Weights of a small CTC image transcriber.
Model: 5.42M parameters, arch vit, norm rmsnorm, activation geglu, layers 12, width 192.
Training: soap at rate 0.0016, 12100 steps, batches of 128.
Data: trained on short English words printed on busy colour backdrops, 90422 training examples.
Rows from block 5 of a small CTC image transcriber, named by matrix and row number. Rows with one number belong to one neuron. Each number is 500 + 50 x the weight over its row's rms, rounded and kept within 0 to 999. All counts start at 0. Numbers have three digits each. After the name is the row's rms in percent of the matrix's.
After each neuron's rows are labels from the 100 images, of 14976, where the neuron reaches its largest size: "top examples" is what is common among them. Only what is clearly more common there than usual is listed. The data: short English words printed on busy colour backdrops. In brackets: how many of the 100.
# gate: MLP gate (model.blocks.5.mlp.gate.weight, 512x192), inputs 128-191
# fc1: MLP up (model.blocks.5.mlp.fc1.weight, 512x192), inputs 128-191
# fc2: MLP down (model.blocks.5.mlp.fc2.weight, 192x512, transposed), outputs 128-191

gate.5 091:483466475530443405531521464530413425515600455545443430480474459505544452574541462558470493587538492520518524520485513544519435559495447621519514495509398482517487489525413479521500545498598423
fc1.5 090:438501546469516508596488499531488470551469463512519588487642510465440465486486520431528526444510509570599511603498468500469508457496552436538496544450488468503467493589463490501496455432557292
fc2.5 091:405563491476400517499474548488429512470541472534473431532485501494535448478444555525428435486582592493476479501578515392554568530481563558548504533534495528502525491448467493490406440441431517
top examples: the letter p (32)

gate.332 105:470527514492520515503468448447484547505521471468451502583538509505452523461455454559454579495592538493471528559491509522528541355589477436574522491539539512427540419517505476575438620502594423
fc1.332 104:478465493448543517535495480475361572547418533487553437519470467502554460514428459538507520429526442422499465531495443502469477484525522412479539577544420496525598453477495561562492528571592379
fc2.332 108:422521503462518465509523495524575496448546419500553471466500432503481469531460588430406465450507418476524461419445487558492532510428482461523465488503586521611413516466424621429477424510488507
top examples: the letter e (67)

gate.228 079:479441519531411563531449549541490519533469396503481553510457527459492483414526443464608508533459602408482501427569480516498525452475506465582474519424511448499527412586470449564557498456495458
fc1.228 083:516436479493507552560487470434480467448469520587566516538587551566556423541440503546570468506414452374471505555504524412444587500528425470543531479426455559455470548543505552519522537600610391
fc2.228 081:466486491493563510542433523508503426442541481538465530516550571466537439485470535574413537469526523510581563521551480538537495416467513505588430524571449502522408515473492580540542496418474533
top examples: the letter p (35)

gate.104 107:473482465485497509489509476549515466517587461500461609441558551393587496462453502493564511404486551546472512440443487477467472495594544371448493412508364468505440522496500545564441497464519449
fc1.104 119:496569403491501481464542584419501539490454514499504405562441511543448560529565448513507451532518502471530518543525491463549547619468467612532364461499537494532592562557492531527551477471483523
fc2.104 105:497428555444451531492482536525548493505496566397480424459548448457526464513519569484488482532431515531575636572464491549509466442466510622471495525455497482422486550480529539488468497521463505
top examples: capitals (60); the letter b (56); the letter r (45)

gate.216 091:518474428469568487496541535521472440474506470529589561510470498531541548614379463467500419530496527476477495476481504526399482535518558533548447504516472458433558404432509469504474555487548507
fc1.216 087:505483520461504552508449561451521509453494496511479542490478478525436415472573542502440563545496516501497565466570527511463490526474439464521505550513609403526469490477494483517525551497507552
fc2.216 091:542499491515499535533527543520579496532473398503531409532483491496477532568549497527598536528520504412610557545472370493483560484535585540445579504510566518520508430364458506421551485460496533
top examples: the letter h (36)

gate.137 095:472429533527565452565479481419491534424358545558548405547507440504474507484578491624373481531477366549477580404611550496457470522576525440540482582507547435455476515504479504606415547423581465
fc1.137 103:525423506576519496499537545414505490380429528505462441556473523520385447512596532604398485351476465447526571467628535453443549514521571510522481529494569422461541521483443496557448591420580495
fc2.137 103:527482418484530548508530533596475456558550422479485502521470466534556544454492376564511575572510431516461487445461423486565534434461617475475467473393545400540468399512469461510511429514522440
top examples: capitals (70); the letter e (64); the letter p (33)

gate.509 102:403540473556530557573451428493387598475578541582570535494574552552425479563442436454484496544516540501549580544584442445524500481465555519434481454513442514454500491516469536495490539621571415
fc1.509 091:492504446560515444440541498533450444565549496529506539582582558535496589521497390462443598529483513483492523453465475549592416489504540571460507415519399453497513474566504510497515537417445422
fc2.509 092:459504452444495444517495465523518522503528521401540521471563506570498536506504469454510457426510455569515545531459427498482476512475470474476589444553553476523610499504506484497483421489479449
top examples: the letter b (41); the letter k (29)

gate.165 100:504438460528473562592463559499576372520489527548482518467512516595510507553481456512552498446467500459473559544531511487413456515528476458520430524481524542537518573514507568492550527541648491
fc1.165 108:511509435482497435566482523552511564573544522514522482537568533574516522395530481574553540474488563509554473564528449509541472489447481528365524417505503528530494445536451521540390476450524517
fc2.165 099:460545479437551465449389548446459521523408482492528419507403434588501489553501496548531511489474485551467490462522576494522475549552540589474432546488524478483512494553493504551507444509592546
top examples: the letter u (51)

gate.220 097:476491427493498408621463509500509543430467537565534546492471435504483521514546467477508440537532522468606442487564529516503577437470462536516468491401536493546487487535470538435498560567463474
fc1.220 100:514506394575474458565453524421497500524605522468520433526535445500533515473508455440466473466544550535549443510521460468506536524475303496485570448475476452556478479502503499488544535506457564
fc2.220 090:456509466480480482557508473505525472405508421523483466499518497431377484378502532478447554584545450454495424490482541549566474538551487567536475498531470573478539555535451468333473548484566432
top examples: capitals (90); the letter a (87)

gate.478 095:492441509445458437480496416467602516471572487507568547443556446538506337515568540433388549430588459494501485455569498498496532504457509564444561576505481533484491499463543411489413513499443551
fc1.478 089:587481539524492576373590551596518472469436564488418432457424476505458579477452503423507407510526490436472504465434621509512448516496415503549558461476475461450555441497516519607529372403434543
fc2.478 091:424493543512557391537612530443577512521476580483529552438432415514510394506503433487474534359585400528468541437510479485535456553500430563440554484477514506446482525450577508486487550547498480
top examples: the letter p (38); the letter d (38)

gate.79 115:591526528414506450470521496476541560453475434396454527580472374522541442509512475441423516504508531401538439520488458554505532541435519470449554413505519507553452530534545559615514424401432445
fc1.79 118:510503497428547477539549439575535524569529456371552545537458458512434413630542609410438522530518501460459472508449443493476594458515423526518508414518489452476467550465617555572491517388548506
fc2.79 114:526567567481404511547523435453502460457464426477556492448482372473544519474456519563492567500492578445504483529663491604539505526549520458562544504460539501517406486460470480418496443460540466
top examples: the letter n (52)

gate.428 117:474484449425440546371438493440479514544499482488417489523526493509415479590503454544557407514534516470479519463568497478509477479479485426444430397528515497543489528597491481481461597393508488
fc1.428 113:468509552486527476556553546506551448421505529560555535499489503540524562488510570531438508450441393564486478518474471428469559583470483505440491541500493523588512514452500488501514413603538456
fc2.428 110:467535492457457496492457495506414490585507538547540387553520477515603536497472551517428504470517548528582515571481502560419536472543488516498567595517480581496524554493529459523512565519563583
top examples: the letter k (50)

gate.432 101:425447514501449481453554576503557504471512424431532462605566600546437534487510520477398427489410505537440456422552511514469489497451451551427507544573575517471488578534578447463530434515397455
fc1.432 107:561522517417482440467477489527493522513518518456488473441517451513418507526521432424450462542415483478527388521553479463510502499477436563561505553465467509476512493550552628584489548589527596
fc2.432 109:558478501489553514462473440432482518533515520428489457546450528520405470574453532550549457402492497528425576525575479419513450458529478541518482605496549561456454388452450422472494462523522518
top examples: the letter w (25)

gate.147 142:486453470450502468506463436506504503480485536421503452476531376584498506537526561533463512511474511544519579528485550444444608513467588491524523538563417395521535428584556515505543498514520588
fc1.147 130:541556459505532523535445576408474466554508458525447417514534567534519421540501393495541504485587564403482503490547540490463512488483514484535539517548506461423492510516528498543498453486485414
fc2.147 111:560532494486506469487487579534482460426533478583472507523441505501515522402498557514474513393451426522497519507544511609510541387430462453568482477499465582466520539503539396536548560479502477
top examples: serif (81); the letter l (47)

gate.267 081:510493496507553537533429505540481542542445366495466474487509482425596508499575520578466448458536495476436489529515395506495489459516552478451406568326529473516607515429513516544457512558565475
fc1.267 085:409396497486522581521516526591415473535505539536544533531530488467555464540609434522571440434517521486527562569496501544538457473504457363540506563361494473513574500527496534511490474468477531
fc2.267 083:518489546525386473471492478479433473432509558453504443487501439552555521410511478501523513483433484523455468491461567458537577527400524461510669439540574564507564564524517464491579523505539399
top examples: the letter b (27)

gate.126 089:544464489489471466515524519532480442506553542559547432558405473427490454525403554490493488501609500450540552515506516488501584506373515482437501371474466508524536535395531485496453481562491553
fc1.126 093:476545486527526491497512544457465481536550478547501483609465507488466512527522565516427486429458456532528562483470508408454503530460491479420522394493507427514547571384460459456458516625488488
fc2.126 089:519518449457491517450435505474480571551552480537553533479487604578589524425485437501542515478463446490522499534501495459466457503553487520451526505472542532425476470533441634571491537454502530
top examples: serif (88); the letter c (43)

gate.325 098:503550565437497480450395453503396514471545412488496500546462559512488522621439414493551476496541472485524401506504449464436527433434572547529584525482579544500546476472503491521447524605453540
fc1.325 098:534505501413577531520501482510452455496563494433609538552500497524536517475564442412526487465484471562537504542488481527511581504568518499479600555465552588589479421577517528518488569553473523
fc2.325 100:469508478500630534415549455457507519458541521577509485453557423433521411464530447494540514547450535441421544579509620547429522541454402510524404471437451509458487582460528478583560498515529433
top examples: the letter e (79)

gate.457 104:557463476566487501498447491462472523579499439634552471519534518569601452525479496455460507487461474610562569606515490523507588555566506554512574487493448443508423495517577456470420508522387607
fc1.457 108:531458524567491424509551511461507529428541472385450556491483520488515552450581525522510456552520513393481454403524574433455503467432529441577461610537500573536525563466499562570476555481580479
fc2.457 107:514414369488477479526498535455487529399467523530504449497511440497519451380547545578513508504529495529552479496457521508544521591523518345474510446358563425526446450549477524513572450531475567
top examples: serif (65); the letter s (44); the letter g (31)

gate.9 077:555447540388560463524496428451514485429563481473470376520589595514487453477543591519486376462613502501429518472553510519585488589568536448576452502486461530504441579482523552514569490534547549
fc1.9 086:538539478591488509550487541441485461511477554536451510464418583560575454496555489531476602560519503429456556606581443489430503554482450591455462481486524441577531571446514552432521496475545483
fc2.9 085:539507496582440510458414459556531499508468535417562453472468453565370506401431452441521623523437581547465544405426436488486512508534498437450572473480430477550468458517516500519501564554483429
top examples: the letter s (40); the letter b (26)

gate.421 093:446565581485547485521619541457508549509474524482436440582475518483470522528483517503457471488486534480624571480561528500470550488455510450480449563444554488450529443615536521472474491510493443
fc1.421 094:478472497430446648476412516514479498459454501411437523464446491429495402499545485478493521429489614496537504551458435540515508517451573439596528443557510498546533472425429534545542498537541486
fc2.421 107:568502522520572446524547447524473564593428478482578502541512467400531542535535467437547474516420475388401444532516571478568639493502542470607446487544480507494523549469479427529510437452627524
top examples: the letter u (29)

gate.431 089:583576476428462513398471468518546502527509567503500570480461486455476464471541423455498468444528521489478468564446438510495518668501524524489501522410508519488436482455466414494488443488518583
fc1.431 092:606522455428387511391503506468486406494447524423462437509471505547460428483523520498502480503570514496487467564399444454511531556501452523538518504457417524506500547517455498489439513503511552
fc2.431 098:488413595608492542573454435528372568571552575530483482484461497543569429448529468507524508460543497523551512518582460491543477537505525516501473547481580481525526536561441484505570516471574451
top examples: serif (58)

gate.364 105:434486527528523496565518565468452529528524613504463456590589564455539430464471479542502603530528458482501548515506441471397523444593499499506547569554493525482481473483454477545548455405593454
fc1.364 100:396520509518472513507520556423480499453554544543441565451535484430632552424491486513509572551504485433526512554428471562453542418432481458533508525504461412435534477568505435611478423511525432
fc2.364 098:442521486504527526490468410540568477489468448514494510508454544501486436554410538555537526491572566495553542442480484442509454483466532554531444585511594501571507425489508501585539511559458522
top examples: the letter n (48); the letter m (25)

gate.465 081:507450504501417550536447532430394517479529478527395564542495485576472492428474422524521497497469503518580532566569548398466484493595459468518564491536550506487550595537541473505401495482477550
fc1.465 094:483511445498531499487568532458443566477431517395516431487479462570569502486456519474433462467394560582479484499492520413510539549574486529572362480565516522491514489523404535519604585485476586
fc2.465 091:534525529525577556572488488421531528390596492468527537445411420535487473540451458506539488489561516538537498452502428441502482428597493513477515506441523534498407510531517473502418469413441418
top examples: the letter u (33)

gate.157 096:507620435532548564579519495530450658524569487521454594544535530545529467461416449470516537548519512493532531486532486511509519472489471507493497469496454433525536515466555525519480501447380499
fc1.157 098:382518655492477483444543443520485415482455504487513502509476538424493504607493577462463489544476554538462354413477456477464402586462568498473479470464494517531497519497518456504528519468518478
fc2.157 108:502510481549507464559495574508446561490522454466362469420479533383582468416450480597481430525452490556544545411479522511600501460539579402565517490519460580522467559490474496462435543513486585
top examples: the letter s (52)

gate.15 120:419549491529543498502542502505521500563586637524436485561516540426566550499468404467505574477547525480553524460475466467602451472542504522475408485486444471468549516566449544572476535445499456
fc1.15 129:537495533579479544599511428511446497491610609505453491485492509484498529568399501470543571546566542532582486470450542456519502506488526480547425480538470450468487487512452537584535509509520441
fc2.15 112:502531546417537393570553496520589492547514501528494484480519593554511476504461472449528448498542506485372535539438442528480538558442448454463563506520552510535543524485493535603647461473492470
top examples: the letter b (65); capitals (62)

gate.415 088:542478515480535494509435462581467475463508584508448462443486501511414512432537492538493570479460563413546461466509465440458527527469518506483548550594514478521518594557519578568435443424536523
fc1.415 101:568603496483502507526492437619532549494507533439476590404517447486506602530505524529518455511484476381502415507451515444536520483445516472506522537554509465559503477527567497502531475472582542
fc2.415 094:406456542491513492481476471462435496506468409432425377594580513568421605490511485503514493544492551490402425560475532546576466497539579616569549576509510583528497473456556513391559465463442548
top examples: the letter n (48)

gate.122 111:506511433452594553526518491524522600545520438556435499449564495510511548527561459472454457433586544537468530574532487536566412456552543534441541500490403491510558459530438568488406509513517403
fc1.122 101:496474538500474476525562408448539462513447435493559456550474473501544488504438536521476486548443479442603506469532489441449511537445484596477529522504504437501425447484533420469550541541594517
fc2.122 099:482508477508554499556532560514483541529596497469504574441508467518573475549583507510515561471581507537546553473615615514490509546578530500456461554592480500449460447474450549385580396510425594
top examples: the letter s (50)

gate.77 104:460496518480537477495552543448495557533512518411436476443412467514481596506403501452474559490417440449464462422491559465476538527558441511503521538484484492570550448560445525445540502454478581
fc1.77 102:544541512513422410454507451559506461505499497561533427566524581547476501535450538491468571542468545488499550515521495556421551408435603457432562366548442503477467511549578544593437505564498570
fc2.77 106:499535545402598510549509524469438536552450516493390502501542506544584531547501508514441550489485539481612577444523449466558568506397484533528472569567491464505383427592479547542555344446551470
top examples: capitals (100); the letter a (100)

gate.73 082:441539487515586558478540482486562573461596488448545455502558473489536493495499601444567478496482461619522541522501524484370532462472464540460475425379552426376528531550456537478519564529516485
fc1.73 082:452531516472480553507498443462507588511526472517559466470549399505493445414589531484519499549567549590499519556554508497534515425449466490450576420499601469429508507562461475455442514496537510
fc2.73 090:524588539526548663496581447497526524493569432496519570565482524512425556557479511496553515554487512496482471418460509492561509525524515510525415522591450568596471596501471542524529456549495517
top examples: the letter u (29)

gate.475 101:507437618452498509431466499480439511504507406381543500422443474490430583515504508520563571498428408476522491498501525417525438519530554617485572544527547590505420525499506500564480526580451548
fc1.475 105:535493544490481458459460510464514495515516531540477488512443560544512450404457421535557587428535496595467354410478487586470397534576556434441500523414538516483516592526493565440432448433494466
fc2.475 098:579482493484446491527516468507488520528559526542530531515582537501495472439466502506515474411479378498560534530520516474530549404415506398528518528403514438460523480542552353599464519394505494
top examples: serif (58)

gate.198 096:485484512576471491494431475517462497447536530470631419418563499431532545450462476522454590486540479635470376471513435588516511474522536498543329480529461485524546487527541505579488556458420465
fc1.198 101:532504477524579510455555495525561553523474495458482588544498547558568471547504494460603485604535562446507573572476534460514465464480507507497576511498538523529537569513564491524455471458581469
fc2.198 097:455359457551499455362479443481425451436490594484545457585475517513430467490512518504484459541447553404462479465494472396558640497424470492496492529533521455492469435464408412527555557517518539
top examples: capitals (61); serif (56)

gate.186 085:433404546494462501498575504460504531519446500537484530530568481444550437490602513633481483535547463530548550551491507498501446524548439458504488656432583504518486546428481538530535553455445530
fc1.186 081:430562444507442632509512514548618552545566524464539520545454483452447593456539496408516481454548457487435455444564474523541571568552566526495487449565489537535493490549419522495518461462513485
fc2.186 089:476374473439489417554533504493557497504476471590382554581441473495473519543539443524535474531524501498525606542523469492559510500481396550471506539505508493540565571480476490502529535495451504
top examples: the letter p (42)

gate.162 102:458487471479595505493537411483535456534507489592499460527529494541460525425457552488497496392546493509506548452496469546533606484515461436436508452536441534548564482425526481510460485565495477
fc1.162 097:565437619409501517524446521553395485546456534477570476468543509454500494496499459469434474433458602598428645487466429583435575533454491531567540446407550494497513551486460565415510498442521502
fc2.162 088:427490426518439557458608452536499565549460460424510432514409486507478384467510487517519457538610503446574504527555485435516430485589495566595527455532494440578447507512524557557456436494454420
top examples: the letter w (48); the letter v (46)

gate.192 100:446437523431474584520515495453552519528551475591533558509524512447460497542472501542463461573467602564568502549534432478537447488579508480499513477402461395445457404558468449422500568449409467
fc1.192 100:507476463500532484492403472468486512500476509519470421533475560489433518525476593389470450510512446446484603569535517448407440476551537564434599533437481385475442420515524497539499503424443564
fc2.192 102:398540545414522490502442531464553473517452447511589458610588516470485455524463528523514437488524501442510412438502495385499578472591564537500471509468474552501427485515493488552487398549575476
top examples: the letter s (61); the letter g (49)

gate.161 091:433475516454465506530460551422485486463478449592481554489439478510563368531492500602534472444536522579491521409509501510432594555423581423514604441437471574477443476474562450436481499457431440
fc1.161 098:506508562562531388472463547495555518463441565491465486584524475421483593502511447529546435542411475524463566465535577512395410536393528509405527462499527476466547479483466464613571436552550561
fc2.161 097:479477437478481526505418474521473453486540451582548567526463545514393489562481488548518504476446435489551533522437527518453530468499487402519522514597541433446475593553488457486393441536493417
top examples: the letter n (52)

gate.102 082:524508495523574634439434426477493442525570505535527463421476500524540470532404502468534470524469465555510588528551375518490642517497395572529442517409501489497474428517471536526473402571383494
fc1.102 086:558478555461522451480514511454438485485473502442531468570469543584547512436437505494475622514455419586605563472478358540598507447531589519516495446547506468528387455482504488559459485515498492
fc2.102 087:479397497655464526451509547590519438471570574444466525458525573554486510497525459481512544495472547540560355530547565516517574491445435556497510521426461465488469544512455533500507534469472509
top examples: serif (86); capitals (68); the letter e (63)

gate.211 087:514529528406450538496558600440514571483406515604414566455560470488395537494537477505477426416504417532479437591522527497480576539466450488510551453407586498515528468562498492507457540538471569
fc1.211 091:564495442498509531512473547447530441518509478454504505606576404467534575437424534502514472531567502577455544452504580510524525404404531600556438520550492563514407531434509466506539514577450480
fc2.211 091:479444510528494578533501457550501475509478392429575494382589512599513499476482528526519564585511445486530450458549543495484454591468423517545441566513517543501528493615442448476425444479524435
top examples: the letter h (29)

gate.278 102:487473497468456497538548472557406402594479501521475470462565536519461418564485599515537442514458565651517518518526430520535463556596485583514486517529478501451477455498494523527499605570452570
fc1.278 095:429499519488636443549459519447602577435445521510559555545466515482548609468454490550488576516521440405580417393405580442477490414416552416487477505479541481493441552524539563517453432435517490
fc2.278 095:456470563460551404574487498491501533513473484545478452509469411473563484471530556471442558414461511496550450480474525460506458537563513433499431570510513422497446533509577403526453513378367483
top examples: the letter s (48)

gate.92 089:458398471503465520452510560451483534562528477440458494560473561497526517612440463467503424522483506510521562544586461474471487493542480528500595486487553467561518626586473504478480501499488540
fc1.92 100:449496524317508468509500427549454569610465553449556565456447512560479529455435453500546497637466514482471490518519469494503548485542478521549450491434508525449543458446500527547444441442487487
fc2.92 102:557492508465462508476510541547554458583490461473532439489570480447454475397432598479545538436491448550605540495564447451580449509413520520548494437522575551508413475542424509477457417444508495
top examples: the letter k (33)

gate.163 100:522522495475438519506438465550426476483534486469531556508520515450491535540577517556398531433437475560460480499439507522462486604575436547529500502454491450533438529563541497491547513511553601
fc1.163 103:499369441388446429571501441462495369501466574488476454469438509516417448445624502512544481514493431504555496451497540432526515470539482478573432483426479527540497560476498555480551516472519513
fc2.163 104:544523553461603554491417479484509465521457464541499453496464460465524474533503460473470566509415532524483523550442513521473429532543502553506531575450540550474569485540480430451497465500498536
top examples: the letter w (59)

gate.439 131:456484456497520457516524495541526477456502507549521525506590496568419485536617475547456500508576419457476603536528488499486517471467526444490562484516556489481596469482514462623429610406553443
fc1.439 128:437543499496477455443502528579509528480465483507509450539535435606433498535627493527417480416537448482502544625510477495512489508466436494466535468505592490514599530454533448551427486454598378
fc2.439 112:440481404514506475528545501512410672537486427525492469512491533459516432483474441484487550459464535571468499556570444573439483541431565524523551522421499551491491525468516528584385498433425497
top examples: the letter p (37); the letter b (35)

gate.8 095:528398441507536364531558502506396495524352537529433458535454387529498438472453435527539438518421497434421478506460505425556456547421551514505507503437575491515541506461417536496489453552473504
fc1.8 101:557509544487491529487497496495502503581517594520517408554482502441396524555442486479463590490344569475564461484467536426556558438522383502508450486554515506485502499517553524555496447549517474
fc2.8 101:450375454467516562548509419426463412496536442458447491526469430505528612540500439407530461494498568416565452459583471447555467547476501460571411481553500552458487418535529542483505451528537492
top examples: the letter n (47)

gate.46 090:512553502451519536508433488535528506561501490420430601580494476490431493457429519515473529515374532525505548474466434404503452499545490462513578403521457476384505456453583579538502511504585528
fc1.46 091:527441462495460495504527572419453533508456426526509452466560478523450446493592477446446494577559479551417401501524560608558551434518504453408461483598644511476453535484384494539587450465497524
fc2.46 100:515561427528458529474507469471648490631500431414520543463510496488444514412392481432554498474537559483481449466541513512356468503494616556561467535547460545474509419475427521551552555584557501
top examples: the letter u (25)

gate.91 110:574453457446528558523556483496457437557538492601559485571448564398501531512458510512542575502405387436497440511524603561468538468468517427457443506499538533509488488498537512491484502480502527
fc1.91 108:492405463546489512439525597497493518510393468478487511457550513497469525559454428424501475497543544489509373526445367426493523533552478586489517480525495467544579531474490510515549497500511509
fc2.91 103:443573515548519465532526470525469508498562471502471462496434555472502506518641486531408428541500554502421488425427517560573419503487495535454456614505433529557590481549474524535517495458549469
top examples: the letter w (40); the letter m (32)

gate.429 094:536542445435439518526552562493542606459489562579528456504533546509519498445452522485524530489428560531586453475439424497447440481441535481438417480532539591500479537557442658512490639541493472
fc1.429 082:447545412479462545496516531516493532520495551507475488465572520485537487486508558539436591450452380527509527480494457438473479443507485502436531519551538443463470540460480561520440543582441503
fc2.429 102:483476494436494517518507492455522558429461486504521557458555535488458492538495482504443509596492463512471426363457502477576460508569553490505508403366517491459491495441461511542557446489430588
top examples: the letter w (76); the letter v (29)

gate.452 092:512370539456537483497545448533571456442482436511464647500479515385504437489615518579439559502487547539523437489576474429590492486433541503490531434460519473517528456541411445539559512446537447
fc1.452 100:458537471492522478609457548492425498511563465527466534423555505528474595485480447454481422427525462497505488437506534588392456469565526488550404542490461516401502458519442476488426481514550588
fc2.452 099:522625444486431532407487465525537515512470489514559580577526452504515425507508437507494486587518441542384459469525452533370535467627419472563549533480414469452472435541519380431512532506574504
top examples: the letter s (50)

gate.150 100:495514474602496497487406542570472602473549525510508516458561543567522499557450561511575432504478521479391433483441488513418537527554501561384578555450476506504493539513410505436542558400506467
fc1.150 102:490545479556496510544542489489418603459547510512450375548564517532509481559437493581457472448508471381497565456543515488486515600570507532518528525463528541332428516482462532602545480541419512
fc2.150 107:428518458528486517497484555415593424423507582496489487504455540608607530556495473441435474588543445603391576510509519507500490520519474459513489500503444452544495481547502465427465601419533382
top examples: the letter e (75); the letter m (26)

gate.422 097:493491462423483446402435523561462548535471449497546535550510549539538486480599491400484530530517466504405494492512450500446444555550528534496443510470594558495533538499548430487506501493552393
fc1.422 103:444501561461477430407538503512426555413432458561482438566539408494455475445636489425517583498487451520406546515456430446530537566547513495478538448559610491440567598435542463443544536520536412
fc2.422 094:511550620427483470409515464539524580480405544488455492515501490509448502530466472474477456466524470485597552434384502522511567538498515540408611532467552497465570520565455516484475507490526519
top examples: the letter b (40)

gate.291 094:477411501616478505485495575545443549481565535546503411449484572578486479481551467450505587455497530550527577504538501354468437543595462511491510429508475570474552549460506539507548540510516553
fc1.291 094:398495592537482509469519409465484489515469429448439586495619470484519438555530591469427457534482439483421556495514496564505553474448544471541470484470547400481529448549532511543484498457477492
fc2.291 098:559440497441471445551457532612513559564508512538539527486550597596528497393493527554545599357492538473416439525529444515534476450472506524605514523560497420550582480507464461469481467471411547
top examples: the letter u (32)

gate.0 099:550547544404480465503487535589539512446460525521405547593462497441408561507555514497492493527487512557559547503576479553543528602480530488558514432556544504514546536497588473531475542518398417
fc1.0 100:542484473422561400522429567514505522551485506510439532398552443435516485598486543506461533444539509505498493579547386491444409498451533518466498410441554513485422483482514444536508471547467465
fc2.0 104:531568524525499518542510458599450414527487510513581466410445479447582522506468492503486554487564418557558463559466549470581539496401498491455410609478487551429461454539543490500427537560508521
top examples: serif (63)

gate.362 114:452539479482570405434563477598487573624518495521471478506530542455428542461474421439417555494525486532449491491416499485475545530449401527468517496472561565443435524529497578549537474472551486
fc1.362 113:425563534511534454492581527515434575621565572501378450463459516439484482408454432519432539415451499529426500455423504476482511574435424500505544422537478522469418491478457573510473372467513551
fc2.362 106:491535440486461575523531535460474513472540466441449521603515487553519515540646587486479456560516591451593555460512499463503541466546622486517525532399521481523547477561535440469501469537528530
top examples: the letter b (29)

gate.506 092:577450476536498544441420503515459503435540553521599530466547552409465425478436467376514503524593477469462472443414558506459584507382542481590490497543488470524602608498390465523460474451518453
fc1.506 098:527533505567452472361562445530512515540356516505453426563483554541378522432645545547458547476489510534615514571544517545552513410504471509468506469523492486443511446508478500468475557464489455
fc2.506 100:512580531524459469436531537410542574510486500513460587431517497473476589452478477452528461537495413500451505530498535549463491545470479570572484531473465442477464460570586430523487621507524599
top examples: the letter k (40); the letter y (39)

gate.62 113:520477506478532459522560537540508492539541444566533486462445421449505495519567565436459510498488541569500424449537587499562560517586494435540494581453537489417555432503388463490548479490499488
fc1.62 113:597496488544445513508554556574498553498520460577532534574502516571483483528543491553482484404469470490508437455480399477496494569505526584451426535447565580403423432478392537463565427498610521
fc2.62 105:359539545421507506466492400527438451422389482451541516476457555489533528455511543477520437525489513558395581439500539514503527569500507556579542555510541576515489505451522459532515455471478498
top examples: the letter b (29)

gate.241 100:468407447539475489498441489518580486491455476516559495506508508468442432429554561470509462483530522483513495465549502435517441471418509420505462538506585440562508457502511554590522530461538478
fc1.241 106:580606422477529450511477526547465506472550481425490520445541442523536557480496424532570544538401477551458498585582450546474402628569440576518516513508528550468418585462491561452491502471520473
fc2.241 108:529569522488498526452498488503526428422494405557487494458495548431562517549506496447573487504448570523514449486401472515519486466555414414495555511520525478460497522522537568439449606552575505
top examples: the letter b (32)

gate.50 095:566502379543487481477498427526485513376493504389458544500414538533531478580426528500600559541632439535508494487513550436501470551507581499467516467574521458513458489533464513470542568465503629
fc1.50 094:443515657516528500501523526565467492556459574642445435517526531514535463543494487440479467491417469546490456568454524372428565504422541415432540558450501509468506461412526444490524508569516467
fc2.50 104:534444491544465520510436460535551570555480509415615602527483478523516487563516509511486549421509462509537454492527508520499605517497479541583588530558542517530518580502554525492458589467492507
top examples: the letter w (33)